python train.py --n_mels=64 --input="mfcc" --targets=["sentence kind", "number of words"] --layer_scale_init=0.01 --subsampling=4
Rows from block 5 of a small sound classifier, named by matrix and row number. Rows with one number within an expert belong to one neuron, the router's apart. Each number is 128 + 24 x the weight over its row's rms, rounded and kept within 0 to 255. All counts start at 0. Numbers have three digits each.
Before each expert's rows are labels from the 100 clips, of 14976, where the router gives the expert most weight on average: "peak on" is the class under the peak. Only what is clearly more common there than usual is listed. The data: short made-up English sentences, spoken by a formant synthesiser in many voices.
# router: router (model.blocks.5.mlp.router.weight, 16x160, trained with AdamW), inputs 0-159
# gate: expert gate (model.blocks.5.mlp.gate, 16x160x160), inputs 0-159
# up: expert up (model.blocks.5.mlp.up, 16x160x160), inputs 0-159
# down: expert down (model.blocks.5.mlp.down, 16x160x160, transposed), outputs 0-159

# expert 3
peak on: silence
router.3:116115136121129113133103161098120133166167104198129187145135099131105167124157144085096113170128138104127140176119120104152117086099090133110170095107119088131132124133118152191090079112142113117152121149170136086129105103128171139111160140134121118154113143147092116141118117144117147126116150105162099176127143118114144127135121147158145131151113164118122099179138123127113084106152167135125156132096094155103118147127124123124154126144110138167152111116139147149116122170101123
gate.8:151158130130106124126067145123112123124131140177189096130153143114119144131125119142145128099158154133081094102107188130081112200140123132114129120103104123151114134138115130140158127107126151166131141111173126110170125115119129131114126135133111121130124165131131126117071154167120118112121064115108196137112149159152118124088154085144136137103113166156132134140143123117119179141106101135169143110126127128137100132133123109089091124131088135169124126146121161116088139108113168
up.8:150138112139108129142102142121137127111117131173149112106141127115121170143129136163121105114168102149070096090046124194104143164136139136077113131096092142109121158088121148126150123129160134144111128149148131123170139117122136125110168079131136130101135154134125118111091158142122107121128056116142134081115125156161129117106109103119142140113148145153129138155137124125130127165113088138129149125103110160134111126156116123119103181148127087152125113155127147104097126119069179
down.8:101130153123102202085122133107124113124113111074155151117145096106115090120110118124080105097145146098107128122119089154139094163175129154100124124131143122152119100107144162108170155167108138152109162136139097134118126173103171157140134118145115126127132095147145113089170112145110192123146114124137154121116081134102078151148125124105120162123159124121114148132139130136149119118156133114147100111137124150085082173071108145123143126087140133126147107123100122132103154116146113

# expert 6
peak on: silence
router.6:171142133099122130092096109128092099176139135151143109143168139114151124139095124166100140086131100081136130147164119132124135121120115118130137108113081134120149126113163113103148105142155106100084108106099139083107087149100147076140145153199149139151119126137099144115154129133125110124134126143100086123164137089109140131141167142122136151121084148091088142102141112089126168157137128128104096129089133107095142105119138109129154131164183146109119119073124135123095139134095130
gate.9:130078127158088122146123121100130133130115130145126150141084115110114112092149125139119144147112106147142180135097117168177152103092147129102073150152159119117085170137144086131111162127112097155121136119091131100113111144129110138152114110162139112127089157135123164132143179115143128128158147095161110096123104082150119148140099155077124134148114160104154103154158114166102130128124107161146103108156136132127119099125162118110159093109103119090097099171164112135172150128118125
up.9:138133084182134141108139097136096108154120141110126149155082138106096122102115143111089175107137119155148148116115142137116152107105134145107125104160104160127163093115133126138130144140160136140126149140119167125140135127154135130122064116146134143122114170165159126134158104089121104069125145091155106153107095118148108153172129158142095145195135136138110138134134128146153159122151097132121101128129077130085130137096137068101108087135133075131084124137136134120166159146119137
down.9:138145121131139137136122116122170146116114154109132119098150149132135112136133155140144130126088147099114110153151102079106129116170098130179130094121103169131145144108143135138092186086075085055148166143095138150135140125120149086124106150090121092134108150100110108136141137135105156146131080103144126136145115186145142136115127129089134157178110136080133110144130164110132138163147123152128139155146117133147117120095091139172087120149142095141120108114163117153147105161109116

# expert 14
peak on: /i/
router.14:096133150096112125122161147123106094147098160120114125110094136131149212185118155108159158157159091153121124109116126122157126147102142133157111152127118121139156132136132093144088121154167095107144142132121106097140098167133124156117115128117133114158137161090115101135077121142117143130130124086120126116143158113175110110147092145103086107129124130098168130110128134107094106093112095109095156108130162140140113133107156115138108124158092117093173137131078140084116124180128153
gate.11:151137079152205089118103169108173097137130132166101086163109125149092148109148095137090157139118144144145139130107147097137143155112150133145118161119132166152114134139106143123133120134076119134119143122138100139132088108114135176147149107157154120140141125141095140130119081123107162093098120131117100086123132144191140145089112155138122074148075149103128123159149146147173136127134136161134161148169123111138145126157119143103101156111115135096150109101111106115124130139145120
up.11:139127139160138119122130102097132112123076103140116111114095096102099121107147138125108146112148173137192080128095126135151143160115135140146152126137118139148133099180159132134113121107067146106144113132159083134136092133108135129137145130133128137100120118093122137120104138162109178079096153079168161117126139139144120126081144156110115171152099162127140142170156138108142140136121077096162153135141136120191122145122129121107119123151114148090145091128119108144126179128120080
down.11:118119128120127155176137117120138122136109170153190095090156164144165112138144140116092115107087130128118153143135093171079154157101153124132082114106141104132150185155128135101105123117123160144078070122153111117128162130129119117138122114134121122087132153162120082136091088165118154147142112099147135139109165120133125103162101165163157156116164095091157150133125104119085106109149110123142110122133115090115120158123112151145159110108101159124154113130109084131128136116132136

# expert 13
peak on: /s/
router.13:179109150122111139157201159144111089110097106152119137154097123132133130100138140087165100136150175136131134109151121106142089100159130131162107117148130131150130112152103126125142113121159113148128096084147095154151138155124136099139144139101125143172145115137160094132114171124112185126126098126084125151178099135103139132159151175117093153090144114099096124117123138116105126132176138122078109177145108139139143148102143123139116123090139102145141071137144102108129124129094123
gate.2:148118156151125138155128069100114108144093118114152112214120095108124132157155150101131122155149120105138145135173114138123109113187175114133127122107145129108133141141116112101150115106140155133154142144116088109097141130115096128154172142150154125071139119110154145120119107153123146118151147109167133149145125126135097136132129108122121123118105129129139147173161082124115110125164107114136127144129167099151179123105050157136090107061116134115118139117150109143134145139149083
up.2:150127152127117117167152086110132101161105145129148108214143114098086116164150148100106128163131127099134145134199119134118126120189159103138152092095165124077135139123108150120105129145150148133149133154126101108135168138096125135158146149113114140086151142150140161088110111155130133127164143137144106182131132144126118144134097115107077128118098120128126136127164093121130104136149104105134141132121164111136147134128046140120106092085124145126125117137142128105111130122124092
down.2:119127131082134089129113105138110129116163141134201081121150124159129094127160125159166142117122169139108134123113148097122149134101117192103117113096115085145146149140112145142107097116158133118132131115110128123135119123086117153148125100156145123120150167152154151123097119153111115149156144086099113115107132173115100149170142139099092142100132122106165139145124120189155109094107102129104142157104130143086126134161134178146119135143175120116172127146123082105132126076101136